A small audio frame classifier, trained from scratch: width 256, 78125 training examples.
Rows from block 2, named by matrix and row number. Rows with one number belong to one attention dimension. Each number is 128 + 32 x the weight over its row's rms, rounded and kept within 0 to 255. All counts start at 0.
# v: attention value (model.blocks.2.attn.v.weight, 256x256), inputs 128-255
# proj: attention output (model.blocks.2.attn.proj.weight, 256x256, transposed), outputs 128-255
v.139 [ 66  98 146 101 138  97 127 128 147 126 145 102 112  37 114 126 122 152 116 131 144 116 141  66  79  66 175 110  59 116 124 149 159 139 163 141 100 169 156 171 115 170 137 165  96 140 118 151 135 141  71 123 202 147 158 144 202 104  98 145 167  94 123 128 123 133 142 141 116  83 156 108 150  76 106 117 105 195 130 117 128 108 120 153 100  96  53 104 138 126 136 130 119 150 150  73 100  54 173  49 143 148 150 146 131 104 162 156 112 131 129  37 113 170 118 167 104 115 146 132 156 135  86  74 123 127 111 121]
proj.139 [153 118 130 177 153 151 187 143 180 202 124 113 204 145 159 134  90 150 125 125 107 161 133 125 171 176  69 165 183 110 105 109 150 192 139 115 158  74  99 145 160 107  97 111  63  85 174 111 143 124 138 124 123 123 140  96 107  99 161 219  79 139 125 134  92 138 120 103 105 131  90 144 108 160 101  63 144  57  88 115 124 152 118 124 116 179 165 176 103 121 137 143 116 134 151 127 112 220 152 135 114  99 142  97  84 170 105 108 152  98 184 179 124  66 156 111 201 174 145 126 141 120 117 159 165 115 126 118]
v.140 [145  90  64  87 140 139 147  69  80 106 132 170 142 147 141 138 180 105 111  96 106  93 130 115 173 179  96  73 158 132 111 124 148 168 117 172 113 212 135 145 134 160 143 193 111 150  83 124  98 156 120 131 167 141 116 155 133 108 138 165 139 126 114 138  96 128 120 161  93 124 164  46 178 155 137 143 126 136 116  72 161 145 110 110 105 125 108 183 124 134 175  88 144 118 157 146 135 107 210 132 127 110  89 114 106 125 118  95  84 114 118  95 130 142 145 108 128  80  75 131 127 146 128 185 148 111 153 157]
proj.140 [144 127 160 164 150 122 149 134 135 122  98 117 137  82 125 138 108 126 111 135 113 132 162 105  62 120 155 202 129 139 161 126 102 127 171 106 119  87 154 147 125 199 100 110 180 141 109 113 136 112 190 111 176 169 150  66 141 146 167  82  86 135 173 136 124 128 110 156 113 121 101 160  90 116 107 111 162 136 153 181 141 157  94 179 154  82 101 128 171 141 146 141 111 102  91 147 142 129  40 107  93 141 159 178 101 163 138 171 169 131  91 165 112 135  42 119 121 167  81 130 150 149  89 139 102 140 139  73]
v.141 [ 82  98 187 133 153 122 110  79 158 135  97 123 120 136  61 157 133 141 162 141 131 137 102 132 137 184  85 122 121 127 139 157 150 142 158 102 132 130 116  69 112 151 100  89 163 162 181 143 131 116 152 119  94 112 125  65 141  53 143 133 156 135 173 157 147  97 115 106 119 156 119 135  91 155 157 102 133 153  80 143 221 143 127 102 178  97  98 109  78 117 107  64 136  97  83  99 130 120 145 143 123 117  95 125 113 110 109 133 125 145 130  96  74 104 132 101 164  91 112  66 101 138 130  97 128 183 103 123]
proj.141 [165  89 121  71  68 104 104 198 157 147 138 167 108  93 197 140 146 123 114 119 123 110 103 161 154 103 200  96  97 152 128 127  96  97  63 172 159 131 124 178 126  97 139 142 161  83 114 154 159 150 110 103 139 106 128 120 109 166 117 116 186 172 126 112 126 167 127 133 204 130 120 135 196  93  98 141 155 161 149 125  49 120 126 135  72 177 134 117  58 156 112 201 110  97  50  79 111 179  85 167 134  93 165 110 127 132 125  57 117  88 126 184 156 102 104 119  96 142 132 173 115 100  95 127 131  94 156 149]
v.142 [ 92 101 125 176  89 144 154 137  85 135 135 174 162 141 147 124 137 160  95  79  88 104 153 158 162 187  89 110 100 100 160 165 150 163 171 161 126 124 155 111 106 163 135  92 118 106 150 147  89 116  46  69 136 116 106 121 107 151 134  89 164  89 125 171  56 127 119  66 134  97  96 154 163 101 197  82 143 134 172 145 126 218 132 145 136 131 122  94  92  88 120 135 151 115 157 110 119  95 122 128 136  76 134 150 151 117 140 131 127  63 161 184 151 112  84 127  87  81 138 142 130 177  79 112 135  95 127  82]
proj.142 [152 160 122 178 113 127 168 119 175 177 140 108 107 117 161 160 112 106 143 172 133 179 134  93 226 113 138 148 172 163  79 108 151  84  74 111 159 191 148 171 158 119 102 151  93  74 190 102 146 108 176 108 157 173 111 137 129 123 132 178  60 142  79 143 174 145 157 168 143 146 155  91 102  85 145 118  79 165 102 130 138  53 147  77 110 125 139 175 125 163 189 131 104 156  81 184 118 170 175 125  94 130 148 155  82  94 129 108 120 146 127  17 117 135 204 125 160 174 106 137 141 128 169 188  70 159 163 171]
v.143 [131 128 147 198 165 188 120 123 140 122 167  70 145 145 222 145 178 112  87  85 136 135 156 167 168 159 113  96 202  85  95 144 144 134 143 119 123 143 141 109  65 115 142  78 162 136 138 112 149 111  94 131 107  53 166  75 121 128 143 115 137 191 148 103 104 123 127  97 107 115 122 129 127 111 117 163 112 117  94 150 100 142 118 152 155 150  49 165 158 116 110 112 119 128  39 136  99  75 126 147 130 128  82 154 134 125 175  89 192 114 133 139 112 167 165  76 138 141 123 120 118 153 107 130 140 127 190 167]
proj.143 [111 105  92  63  52 123 146 131 117 131 111 221  43 101  98 134  49 120 140 158 116 164 137  76 119  91 128 107  36 164  88 151 117  96 105 155 119 157 142 140 154  96 117 182  49 147 148 162 157 141 141 110 128 151 133 170 175  72 108 133  88 107 135 138 142 101 135  83 171 157 150 128 121  81 117  78 108 156 199 137 126 162 156 115 119 135 148 148  93 151 217 205 113 152 161 128 154 130 135 137  83 166 134 127 154 119  63 136 115  71 120  68 124 169 134 160 105 102 109 106 149 146 110 106 105 156 114 113]
v.144 [158 123  80 133 193 189 180 144 125 112 114 131 140  60 160 108 138 155 118 127 170 117 122 178  97 119 120  32 130  97 105 136 170 145  82 111  79 115 158 131 159 116 122 140 129 168 134 173 108 137  92 173 148 109 158 146  46 212 121  92 130 151  92 172 110 108 174 132 136  75 168  97 183 152 153 160  93 136 120 119 137  82 157 144  96 135 152 139  89 154 147 162 132 141 118 124 143 141 166 138  83 118 156 146 137 108 132 190 162 123 128  95 161 151 133 141  93 120 143 142 180  96  88  84 116 136 138 167]
proj.144 [108 153 133 138  96  54 134 103 172 143 175  89 118 228 146 171 125 161 123 114 172 147 174 108 193 135  72 198 163 140 131 127 107 149 134 109 152 106 115 134  40 134 103  80 138  86 162 119 121 140 152 109 109 153  93  91 143 116 133 176 114 173 145  99 167 140 108 138 127 147 145 167 115  86 180  83 148  82 104 128 147 161 115  97 115 114  98 151 120 155 141 147 116 160  84 104 108 135 161 139 122  71 112 117  88 100  93  71 110 149  78 143 157 101 143 149 169 148 106 171  90 164 167 192 106 118 162 154]
v.145 [110 155 147 137  85 112 104 128 101  51  87 135 146 194 133  42 139 116  73 146 179 162 107 137 142 133 140 135 114 149 144  93 102  90 162 123 146  80 108 126 203 141 112 111  70 171 161  80  42 145 114 148 121 131 134  94 115 135 134 126 117 196 101 150 188 147  90 175  72 101 158 119 119 143 113 134 236 130 170 146  91 116  93 184 147 165 151 126 114 147 147 132 113 170 134 118 195  54  94  72 114 109 116 133 115 157 101 110 120 105 122 132 197 115 177 148 128 101 127  89 164 102 138 175 127 148  61 155]
proj.145 [136 194 159 166 182 106 167 152 112 168 134 133 121 116  81 200 140 154 121 133 163 146 166 139 137 145 108 149 192 129 105 124 176 108 141 130 105 173 143 149 108  81 155 154 168  71 119 138 182 135 140 114 184 167  48 128 164 137 146 141 152 101 149  69 104 145 188  69 111 158 122 140  95  86 172 175  71 111  83 100 168 123 152  95 112 105  97  97 150 121 119 119  85  75 108 104 119 137 173 125  89  97 145 142 103  78 205 100 118 168 102 137 125 131 105  91 134 172 118 138  92 185  95 160 118 144 139  83]
v.146 [ 84  99 115 184  96 159 153 106 167 110 162 112  78  87 139  72  90 140 141  92 135  98 136 144 114 154 131 103  83 118 175 122 128 108  63 160 177 129  58 122 170 160 101 144 174 102  85  85 139 147 131 119 142 121 115  88  73 104 120 175 111  86  87 116 135 108 166 134 137 112 125  84  96 134 135 156 156 131 105 172  86  94 114 127 112  95 141 121 125 125  97 124 158 159  98 142 121 111 147 105 184  86 122 157 122 157 131 115 116 139 139 135 151 164 104 165 182  88  90 139 139 162 119 114 143 135 182 159]
proj.146 [181 116 143 108 135 127 142 106  93 115  90 138 154 133  94 169 128 120 157 234  94 141 130 119 129 151 144 165 197 110  82 114  93 172 182 140 130 105 179 135  79  81 185 179 103 158 114 139 138 114 121 156 105  77 113 147 149 161 140 160 114 184 184 156 114 151 117  90 100 135 102 149 124 158  81 158 123 131 155 130 151 170 159 132 180 114 119 182 164 106 128 116 117 122 125 128  95 183  83 121  61 186 120 125 105 143 116 156 135  91 137 131 145 105 115  87 144 150 120  88 130  81 163 165 141  99 101  92]
v.147 [122 165 127 159 114 169 122 103 105 170 150 112 125  83  63 167  93 216 133 128 126  85 100 108 137 173 104 107 156 105 120 112 114 110 102 135 155 152  81  69 136 104  98 116 182 123 124 147 101 118 175 129 109 190 115 123 105 111 113 142 140 161 152 161 135  95 131 140 139  95  26  99 116 119 138 111  99 142  69 158 168 137 148 194 234 175 103 127  81  82  82 103 167 140 139 141 147 164 170 134 126 102 142 121 117 163 144 193 162 107 184 116 108 167 108 208 110 141 138 129  74 150 129  94 100 149  90 111]
proj.147 [138 104 145  79 140 117 135 162 139  74 111  84 108 191 161  67 163  84 122 144 166 157 125 142 114 104 183 170 123 179 165 141  90 175 127 136 145 102 158 160 127 144 130 142 162  96 123  78 195  93 125 105 131  70 138 118 113 132 136 116 166 110 126 153 133 135 140 130 180 145 150 116 168 154 105 126 157 185 163 130  95 140 165  90 110 134 114 143 139 185 138 131 128  92 123 165 120 133  92 148 174 108 123  99 100  92 136 126  76 169  83 103 158 111 117  43  90  92 130 142 143 103 141 136 135 105 135 128]
v.148 [132 101  63 158 105  59 117 116 116 144 130 149 111 144 214 140 133 145 146 157 103 153 133 154 158  86 104 115  96  88 103 117 119 163 120 117 181 122  76 161 118 203 154 150 153 164 156 155 180 124 149 119 105 160  62 219 181 138  78  88 134 144 112 126 133 148 105  90 151 110 125 119 138 151 103 136 149 186 149 120 129  21 173 169 112 126 132  90 114 104 141 119 102  94 153 190  72 143 193 113 137 118 144 141 164 171  59 114 103 113 118 128 108 162 152 130 126 115 114 131 135 105 140 165 151 139 150 148]
proj.148 [135 139 148 146 158 188  66 130 113  96 136  88 166 142  74  98 159 143 175  82 187 124 107 153  78 122 149 128 146 120 124  85 108  96 131 179  82  95 196  83 135 153 128 107 123 124  78  64  96 147 143 111 164 102 169  76  44 148 133 139  89 118 126 118  91 163 110 193 101 152  69 134 141 128 138 161 130  78  90 164 138 140 120  61 161 164 157 168 206 124 109 112 148 141 130 140 151  89 141  68 123 154  91 133 125 148 124 160  95 134  92 139 161 164  95 160  93 153 137 119 137 134 126  96 126  91 115  91]
v.149 [111 108 215 104  89 120 119 129 153 158 107 170 147 130 129 141 130 151 110  65 174 150 185  98 139 147 115 128 112 142 140 143  98 125 142  58 130 111  96 155 128 124 159 108 203 145 121  79  62 106 178 130 116  76 153 161 116 107 151 129 132 174 138 111 131 155 126 112  96 142 145 168 157  96 186  63 117 152  74 127 164 165 150 149 204 141 117 138 140 150 123 138  92 173 130 126 176 165  58  89 125 116  79  79  98 162 122 135 115 127 140 137 132  99 127 138 134 171 101 117  97 103 156 187 146 140  98 125]
proj.149 [127 116  78  90 136 132 126 167  74  92 176 149  84  82 112 150 126 118 168 178  55 126  67  83 116  61 190  87  65 147 142 184 137 148 109 167  80 162 118 150 149  99  91 116 113 131 151 170 218 155  61  67 143 161 111  85 153  71 119  85 139 112 127 113  88  45 127  94 163 137 164 139 100 125 124 158 130 143 169 152 106  97 124  94 133  93 119 121 129 102 206 137 178  61 135 136 114  69 143 118 175 155 146 149 115  74 130  92 132 102 169 118 131 127 136 116 118 131  89  95  84 140 108 137 139 137 151 145]
v.150 [154  91 145 127 190 137 100 121 113 113  98  80 141 170 118 112 151 112 128 113  95  60  91 122 133  83 161 181 152 157  95 111  76 158 137 127  83 132 119  71 125 138  72 120 124  77 105 164 149 121 123  91  84 123 104 132  81 138 112 160  60 172 167 150  99 100 130 131  67 114 109  79 146  98 148 132 117  97 142  88 139 200 169 173 143 123 153 118 154 163 155 203 141 148 141 168 191 126 156 153 140  95 170  98 128 124 125 137 134 147  98  99 169 137 117 105 144 187 124 112 139 116 148 173 116 182 101 108]
proj.150 [118 166 115 122 116 117  71 147 116 131 109 178 151 115 104 156 152 162 137 122 157 148 187 141  89 139  69 108 108 100 122 121 186 169 138 133 146 146 123 181  81 100 163  88 115 164  70 121 135 126 154 157 139  83 124 125 199 165 113 133 204 122 118  37 154 171 147  88 141 164 124 176 119 118  86 132  98 158  88 131 107 118  57  84  93 160 141  99 152  59 105 124 130 119  85 111  62  81  86 178 161 129  96 122 177 138  78  94 114 142 127 158  75 131 160 105 138  77 114 140 117 100 138 106 119 147 145 141]
v.151 [137  55  95 124 167 131 109 141 129 113 178 105 109 109  79 106 123  92 173 166 124 132 111 143 153 138  75 141 191 121  91 141 136 168 146 136 122 137 103 111 125 100 145 177 131 140 103 190 184 119 185 124 155 140 108  84 112 151 148 113 121 161 144 132 200  90 111 127 131  94 172 118 100 198  94 180 122 175 149 152 175 159  94 139 133  81 109 116 110 121 131  35 231  81 142 141 113 128 175 147 138 178 168 106 146 158 115 162 130 133 158 109 120 156 176 112  93  88 119 187 110 160  99  99 121 138 103 141]
proj.151 [152 163 175  97 129 139  76 134 171 196  68 126 102 126 167 130 193 134 106  99 120 140 120 128 102 107 145 118 118 134 189  98 101 112  87 107  88  99 159 112 115 174  92 106 232  83 122  87  52  98 110 113 156  95 104 100 142 123 124 117 147 104 111 178  88 143  86 109 180 171  77 165 195 100 112 104 140 107 160  98 133  84 121 175 132 189  80 157 115 183 105 205 108 157 108 167 102 140 137 139  72  79 126 128 101 132 135 134 108 114 124 116 100 129  94 189 108 129  89 137 145 122 194 140 147 104 188 116]
v.152 [172 119 127 134 123 170 140 134 122 126 105 146 146  96 129 121 167  92  97 117 108 133  79 152 101 131 146 210 158 130 114 139 156 174 102  94 109 124 174 121 136 113 134 169 111 132 141 141 161 129 103 134 210  81 129 149 184 128 122 122 105 119  82  91 123 131 101  79 138  97 165  85 106  59 147  70 148 147 112 141 163  70 132 161  89 177  41 203 145  92 105  77 135 183 212 135  86 186 171 172 154 167 131 147 134 148 101 119 135 122 139  86 139  86 112 165 149 124 107  96 118 135  71 162 106 125 145 100]
proj.152 [129 114  62  81 144 147 147 123 106 193 110 129  66 108  97 146 104 108  75 161 107 147 130  74 131 104 130 107  98 145 147 126 163  82 151 140 118 141 110 130 103 140  88  87 182 155 193 119  39 135 194 153  73 162 145 133  67 112 115 126 108 106 125 127 121  92 126 111 169 114 116  95 134 123 113 146 117 113 159  81 124 165  82 155 159 103 163  88 139 147 210 141 132 144  86  95 188 112 137  53 123  97 104 138 168 151 184 161 119 112 128 174  68 120 150 140 106 134 130 190 129  92 185 154 131 113 142 159]
v.153 [104 100 149 198  99 142 139 112 179  81 115  92 161 110 183 111 136 150 126  86 134  49 151  84 130 143 118 170  99 148 137  93 123 153 137 162 139 153 156 141 111 123 109 184 132 198 123 163 175 149 105 101 101  98  94  94 148 150 117 102 141 131 170 178 121 105 149 171 153 113 113 104 129 137 139 165 163  85 177 136 145 128 126  68 159  98  79 167 152  59 120 117 137 117 118  77  99  81  86 181  80 156  16 114 120 147 136 105  86 121 130 139 180 100 141  89 134 124 150 137 109 134  90 166 124 105 187 146]
proj.153 [153 114 106  65 175 137 110 185 155 152 167 212 127 105 115 155  73  65  57 144 111 180 101 156 196  81 157  68 164 145  98 125 135 123  67 139  69  96 132 133 111 130 128 155 104 161 125 128  43  97 121  97 128 167 129 158 125  93 101 145 105 160 117  96 163  99  96  95 163 129 145 109 105 114 105 111  80 150 128 136 128 123  85 151 137 142 149 141  77 148 117 191 120 159 103 169 144 141 131 119 138  93 198 196 129 121 104 188  81 102  92 145  93 193 138 209 140 101 125 126 164 129 179 102 131 175 116 132]
v.154 [157 146 121  77 110 139 136 102 199 114  72 129 125 133 181 192 171 111 101 130  89  85 181 142 143 145 173  93 188 168 127 124 149 113 116 147 138 175 145 148  90 176 163  99 121 179 136 100  98 125 102 124 145 168 153 166 140 116 178 203 164 124  97 157 101 173 139 174 108 143 161 145 139 119  44 128  64 123  51 126 156 145 158 138 116 190 138 159 145 120 127 167  65 160 158 103 195  90  95 102 121  97  62 149 169 130 130 103  69 129 140 124 142  68 164  81 147 119  94 116 124 113 146 103 100 107 129 112]
proj.154 [130 106 110 145 130 117 159 112  64 126 179  90 199 174  99  70  89 142  94 110 123 177 111  94  90 149  53 146 108 174 127 113 112 127 188 144 142  72 103 105 186  94 114 122  54 106  98 130 150 134  97 122 112 126 153 126  77 138 118  62 104 130 116  90 112  64 117  87  89 138  98 130  82 158 161  99 164 142 170 181 148 106  74 130 140 122 125  81 145 112 193  83 177 134 171 133 134  89 132  99 162 183 122 104 146 162 110 133 182 124  88 167  91 140 115 182 132 168 105  99 152 179  90 119 152 161 145 125]
v.155 [170 149 100 101 228 127  82  99 122 209 136 127 126 215 199 133 148 119 122  67  83 163 134 156 108 132 108 119 108 106 130 105 177 115 112 131 136 133 151 157 143  84 130 113 181 102 111 175 132 126 195 123  55  98 152 141  93 171 137  99 125  91 110 132 176 115 119  98 152  88 146  92 147 192 117 164 150 176 118 134 122 150 105 200 117 168 155 157  92  99 126 153 202 112 141 148  60 101 204 197 116  88 212 169 105 187 156 156 198 154 115 115 110 151 178 162 162 151 119 142 114 106 185 103 149 156 166 100]
proj.155 [138 159 132 180 116 109 162 139 167 113 116  78 129  56  84 132  98 135 146 155 147 107 105 117 107 137 125 146  89  84 105 150  91 139 164  96  99  65 135  96  79 177 160 154 142 161 131 104 107 133 115 113 185 112 146 106 137  91 133 125 107 104 126 158 128 186 145 126 125 147  89 134 176  81 134 126 145  63 114 129 181 137 173  84 125 148 114 120  91 148 152 138  80 164 106 146 134 145 172  49  81 176  95  61 164 110  83 109 107 109 151  87 213 147 104 132 142 106 145 108 132 115 111 115 110  72 112 129]
v.156 [127 128 135 143 141 157 147 152 119 163 118 148 147 153 141  68 114  73 151 108  76 190 131 119 176  81 101 108 121  98 139 110 121 150 151 147 144 177 123  95 169 133 135 138 161 151 173 155 115 118  77 122 126 165  72 142 149 102 154 153 128 136 143 108  97  83 107 152 143 179 155 164  95 100  97  90  87 180 112 167 153 180 149 164 149 164 131  78 132  66 129  86 133 132 125 113 128 112  91 176  93 166 107 119 158  76 110 170 132 160 155 145 108 161 157 124 137 182 147 166 157 154 160  96 123 123  56 112]
proj.156 [138 115 119 104  84 160 134 125 170 108 186 103  70  94 136 146 118 164  71 114 159 118 123 145 144 137 116 114 181 120  80 153 124 117  90 141 144  81 140 133  82 144  73 141  40 159 109 118 126 137 116  85 175  97 155 108  92 146 105 146 137 101  89 189 188 149 106 151 119  95 102 106 138 166 115  90 102  72 148 109  80  16  77 116 141 158 167 140 112 175 129 174 118 126 146 123 115 127 151  90 173  98 154 120 106 129  99 127 130 111 109 116 157 137 189 124 164  92 173 116 104 124  95 124 109 137 148 177]
v.157 [121 193 171 111 116 138 109  95  97 116 144 111 132 158 102 165 177  93 143 186 137 154 152 139 138 137 165 155  88 134 173 103 142  58 118 138 126 121 195 129 156 142 144 129 105 200 155  84 195 188 123 157 192 140 107 148 132 165 125 151 100 151 155 128  96 128  78 102  86 208 155 140 128  83 143 118 127  95 141 172  95 173  85 165 100 156 110 126 106 183 134 117 100 133 146 127 181 110  59 153 163 114  81  77 110  93 103 119 100 165 121 153 128 116 204 154 190 135 118 104 140  65 141 165 120 157 145  82]
proj.157 [115 150 119 183 157  98 156 134 122 140 137  97 137 152  75 117  87 130  92  99 116 108 145  38  62 137  87 127 160 169  93 109 130 164 207 111  84 156  87 114 146 101 127 137 169  89 124 159  63 118  83 106 102 114 149  88 148 116 114 105 143 106 121  69 143 134 168 102 108 109  90 172  75 174 110 118 162 151 124 106 171  90 135 127 170 134 131  92 130 120 159  80 124 120 138 153 133 148 183 114 130 180 175 107 101 128 153 117 165 128 149 119 127 110  43 104  96 147 131 131 103 198  90 118 121 147 123 155]
v.158 [145  51 103 125  78 104  84 124  87 126  99 129 133 173 157 166 136  91  85 182 151 145 121 173 139 138 132 142 101 187 158 138 133 122 114  56 138  63 121 137 136  88 132 161  91 179 166 118  96 126 157 179 128 119 102  76 161 135 143  89 121 138 145 147 134 114 106 117 144 127 203 100 101 117 153 171  89 115 174 129  98  97 159  62  92 162 116 195 191 118 111  70 118 164 150 155 133 101 117  78 125 151  84 169  72 123 149 120 188 116 113 104 135 101 163  97 131 199 168 144 133 112  60 120 133 130 126 152]
proj.158 [130 155 110  97 159  99 168 110 183 146 151 186 126  49  91 170 119 123 162 109 142 144 164 109 172 108  73 100 152 134 110  76 140 199 100 144  78 110 113 125 118 139 118 111 125 110 161 162 104  76  98  84  87 177 109 131 138 122 147 136 125 121 146  79  81 142 181  79 157 121 117 141 150  67 147 128 149  84  83  90 159 173  63 147 127 140 148  56   0 160 155 196 111 150  93  98 123 107 189 167  81 100 114 129 157  95 102 108 105  86 112 147 127 163  72 158 156  82 111 162  95 158 181 122 120 145 121 133]
v.159 [120  55 121 142  96 164 152 133  88 106  96 126 119 154  85 144 109 130 118 137 115 114  56 109 170 103 143 132 120 122 168 131 152  78 152 153  77  75 147  86 154 113  93 142  90 160  77 148 139 156 148 105 168  90 152 136 174  99  60 158 191 111 138 128 126 179 192 143  95 104 173 159 168 114  87 142 121  68 112  92 186 143  93 109 126  63 131 118 168 130 101  96 127 132 142  99 195 139 118 139 119 209 144 133 122  87 108 144 121 123 124 144 111 129 129 114 146 110 108  71  97 108  83 108 118 124 165  74]
proj.159 [151 106 138  85 137  61 146 139 168 131 127 171 149  66 166 151 180  88  65 112 101  96 152  84 115 133 160  75  74 180 157 129 161 120  79 148 135 171 109 150 129 110 150 138 140 107 175 167 114 137  91 132  73 171 160 141 108  82 136  88 155 126 107 132 128  48  95 120 159 132 148 103  96 123 162  77 148 175 157  95 130 144 122 187 115 140 136 122  78 134 116 115 128  99 108 128  80 100  90 187 145  78 134 111  92 170 111  97 129 100 117 114  98  75 127 129 131 107 178 160 124 159 106 136 135 147  90 157]
v.160 [106 139 148 123  98 140 129  82  94  71 148  87 110 104 131 191 103 114  96 165 141 105 150 125  93 107 141 123 143 168 141 153 110 149 180 132 163  87 149 133 153 158 138 152  75  89 122 112 140 136 129 164 135 205  85 200  93 158  95 158  99 113 155 111  76 141 177  57 100 123 118 161 100  62  76 145 115 141  98 173 136 160 135 142 143 118 114 144 165 115  99 165 102 112 126 123 114 114  86 142 113 104 174 100 129  99 128  84 119 112 141  56  97 200 102 116 121 181 138 104 135 158 178  61 124 127 134 184]
proj.160 [118 157 155 187 172 161 120 191 130 167  78 181 166 214 149 123 146 149 125 119 178 139 183 146 122 158 176 193 147 155  97 104 135 129 121  91 139 116 128 116 147 110 136 123 170 109 152  82 131 126 175  33 137 120 150 108 143 115 132 133 121 129 101 157 171 176 138 169 143  99 129 112 106 157 111 128  94 158 112 116  87  99 153 114  86 159  90 114 100 100  99  77  98 144 142 144 136 139 146 110 156 132  98 147 103 166 130 117 140 148 134 132 169  32 183 114 100 142 133 162 148 121  98 207 131 121 144  75]
v.161 [120 142  89 158 131 168 115  88 167 198 136 144 144 105 126  79 185 193  84 154 158  99 130 106 109 153 118 101 160 130 159 118  78  96 106 158 143 138  92 160 116  94 167 114 146 145 149 148  87 139 105  83 147 152 125 105  85 135 162 172 135 137 141 143 118  66 109 191 132 160 130 137 100 153 114  67 131 138 156 206 112 192 142 109 125 123 141 154 106 116 125 102 150 128 106  88 105  99 205 132 131  82 130  31  93 166 111  96 135 124 125  90 126 102 171  64 129 108  87 199  82 137 157 118 142 143 140 109]
proj.161 [114 185 163 187 155 126 117 135  94 109 134 102  86 181 130 130  63  60 147 140  83 148  67 149 168 131 159 160 153  99 134 131 172 147 129 122 142 111 168 149 142 152  49  91 136  71 138 129 178 123 125 120 143 110 133 137  49 163  89 147  78 126  96 186 121 149  85 135  88 131  89  71 197 189 182 169 142 127 110 105 181  77 113 137 164  99 136  95 167 115 122 107 124 138 155 173 161 137  54 127 106 138 154 183 163  88 135 134  90 149 108 159 167 148 112 119 135 115 159  80 139 137 149 105 130 156 134 122]
v.162 [143  92 161 139 203 162 151 133  91 127 201 136 150 139 160 195 127 176 170 122 146 101 203 150 152 117 110 133 156  54 161 147 143  12 100 104 171 119 117 138 121 129 173 167 152 109 184 126 139 116 160 128 131 156  98 133 153 170 154 135 135 152 104 129  92 100 129  84 119 136 113 117 109 123 104 144 130 103 175 131 139 135 141  70  93 137 133 190 125  87 142 151 170 115 145 124  75 128 160 109  83  80 156  89 109 163 181 111 136 160  90  99 130 156 125 137 119 150 169 159 122 131 101 130 167 155 104 126]
proj.162 [113 138 106 117 102 122  92 109 154  88  76  63 147 139 104  79 118 119 137 123 126 155  92 160 109 156 139 150 135 104 128 145  99 197 124  76 137 136 142 120 119 175 111 125 126 129 104 103 158 201 121 103 148  88 168 119 119 132 101 138  89 120 117 115 166 127 109 155 132 125 117 117 142 139 115  71 118 164  81 119 113 186 110 142 120 139 158  75  92 142 121 110  96 134 134 124 107 120 153 128 104 164 109 131 129 125 127 148 169 127 109 125 135 168 111 123 138 122 132  94 113 105 175  83 138  66 130 115]
v.163 [121 109 145 177 159 157 135 121 149 122 137 146 176 161 128  89  99 102 152 125  93 178  84 148 179 129  65  81 141 162  97 117 116 146 142 160  89 198 201  52 128 124  60  96 131  87  87  94 178 118 161 131 106 118 156 154 130  81 162 173 109 121 134 155 159  94  37 108 123  80 163 139 134 155  46 119 149 121 181 127 178 152 135  97 149 155 120 125 127 128 117 101 109  95 132  89  91 148 135 133 109 136 120 149 120 115 152 142 134 174 140  31  96 142 146 121 141 131 104  89  97 182 185  99 145  79 198 131]
proj.163 [138 111 100 119 115 129 150 154 118 190 110  87 118 154 164  67 150 126  87 105 144  65 110 127  87 125 127 153 104 133 125  90 125 134 102  65 203  99  94 149 132 132 130 142 166 138 118 147  63  52 105  77 124  93 156 147 111 197 149  77 128 111 129  97 133 133 170 137 151 135 112 117 125 154 153 135 125 182 123 201 129  61 112  97 112 131 175 131 186 204 117 107 146 186 110 160  82 147 125 150 159  93 125 130 145 166 123 122  86 160 112 117 131 125 137 193 125 125 124 133 161 152 129 139 101 131  80 132]
v.164 [120  71  92 140 120 173 107 159 120 125 132 182 135 106 112 163 143 159 109 126 141 176 181 177 119 100  86  52 121  98 137 189 111 131 134  96 176 121 160 103  92  87 128 110 101 113 122  92 167 119 108 126 152 125 137 137 106 166 157 156 148 126 119 147 113 163 176 144 130 132 133 164 170 166  93 151 118 163 135 180 116 112 159  99 168 133 108 121 113 150 157 125 153  78 119 161 142 110  86 130 117 133 160 144  83 126 162 158 112 144 127  94  51 176 149 115 150 123 151 138 127 140  81 116  22  33 156 173]
proj.164 [124 114 156 131 174  60 148  75  99 105 142 111  76 133 136 109 156 105 117 113 160 133  89  84 180  88 146 159  89 170 110  31  70 106 108 177 103 124 130  94 157 132  95 153 131 141 170 136  95  72 126  83 102 122 115 139 113  72 135 149 147 137 144 182 101  45 109 120 124 108  96 107  84 110 137 100 143 130  88  58 161 172  96 150 106 136 123 121  57 172 137 164  94 188 122 130 160 101 183  97 103 102  72 150 155 130  86 129 111 121 149 119 176 145 119 176 114 154 141 135 161 140 176 111 175 154  99 110]
v.165 [177 129 125 130 151 127 117 146 150 155  77 159 104  78 135 147  88 132 158 156  68  94 132  83 114  78  86 147 155 128 128 113 160 137 103 187 131  47 189 105 109  98 173  69  75 114 117 135 105 117 142 111 141 144 112 146  93 179 162 151 108 125 140 140 102  84 115  84 110 110 160 152 184 136 156 133  96 111  78 102 113  99 171  86 109 147 146 100 133 140 142 162  99 113  75 130 131 148 157 121  72 143 146 107 182  97  93 110 123 106 140 117 149 168 116 120 145  21 156 140 105 107 174  80 178 100  56 108]
proj.165 [ 77  81 112 165 111 137  98  93 152 159 135  78 176 174 144 101 123 140 102 117 183 171  94 184 141 167 130  87 109 126 118 135 142 164 160  99 120 171  83 105 141 101  84  99 106 125 139 106 138 132 145 224 138 101 120 125 139 151 123 166 121 185 146 148 166 159 154 150 112 130 129 102  69 136  67 151 106  60 187 137 127 131 127 130 140 124 100 169 154  83  72 146 163 177  94 139  56 120  97 197 161 113 131 121 151 150 148 147 157 163  78 141  78 137 175  99  98 162 151 106 150  83 109 126  94 169 127 133]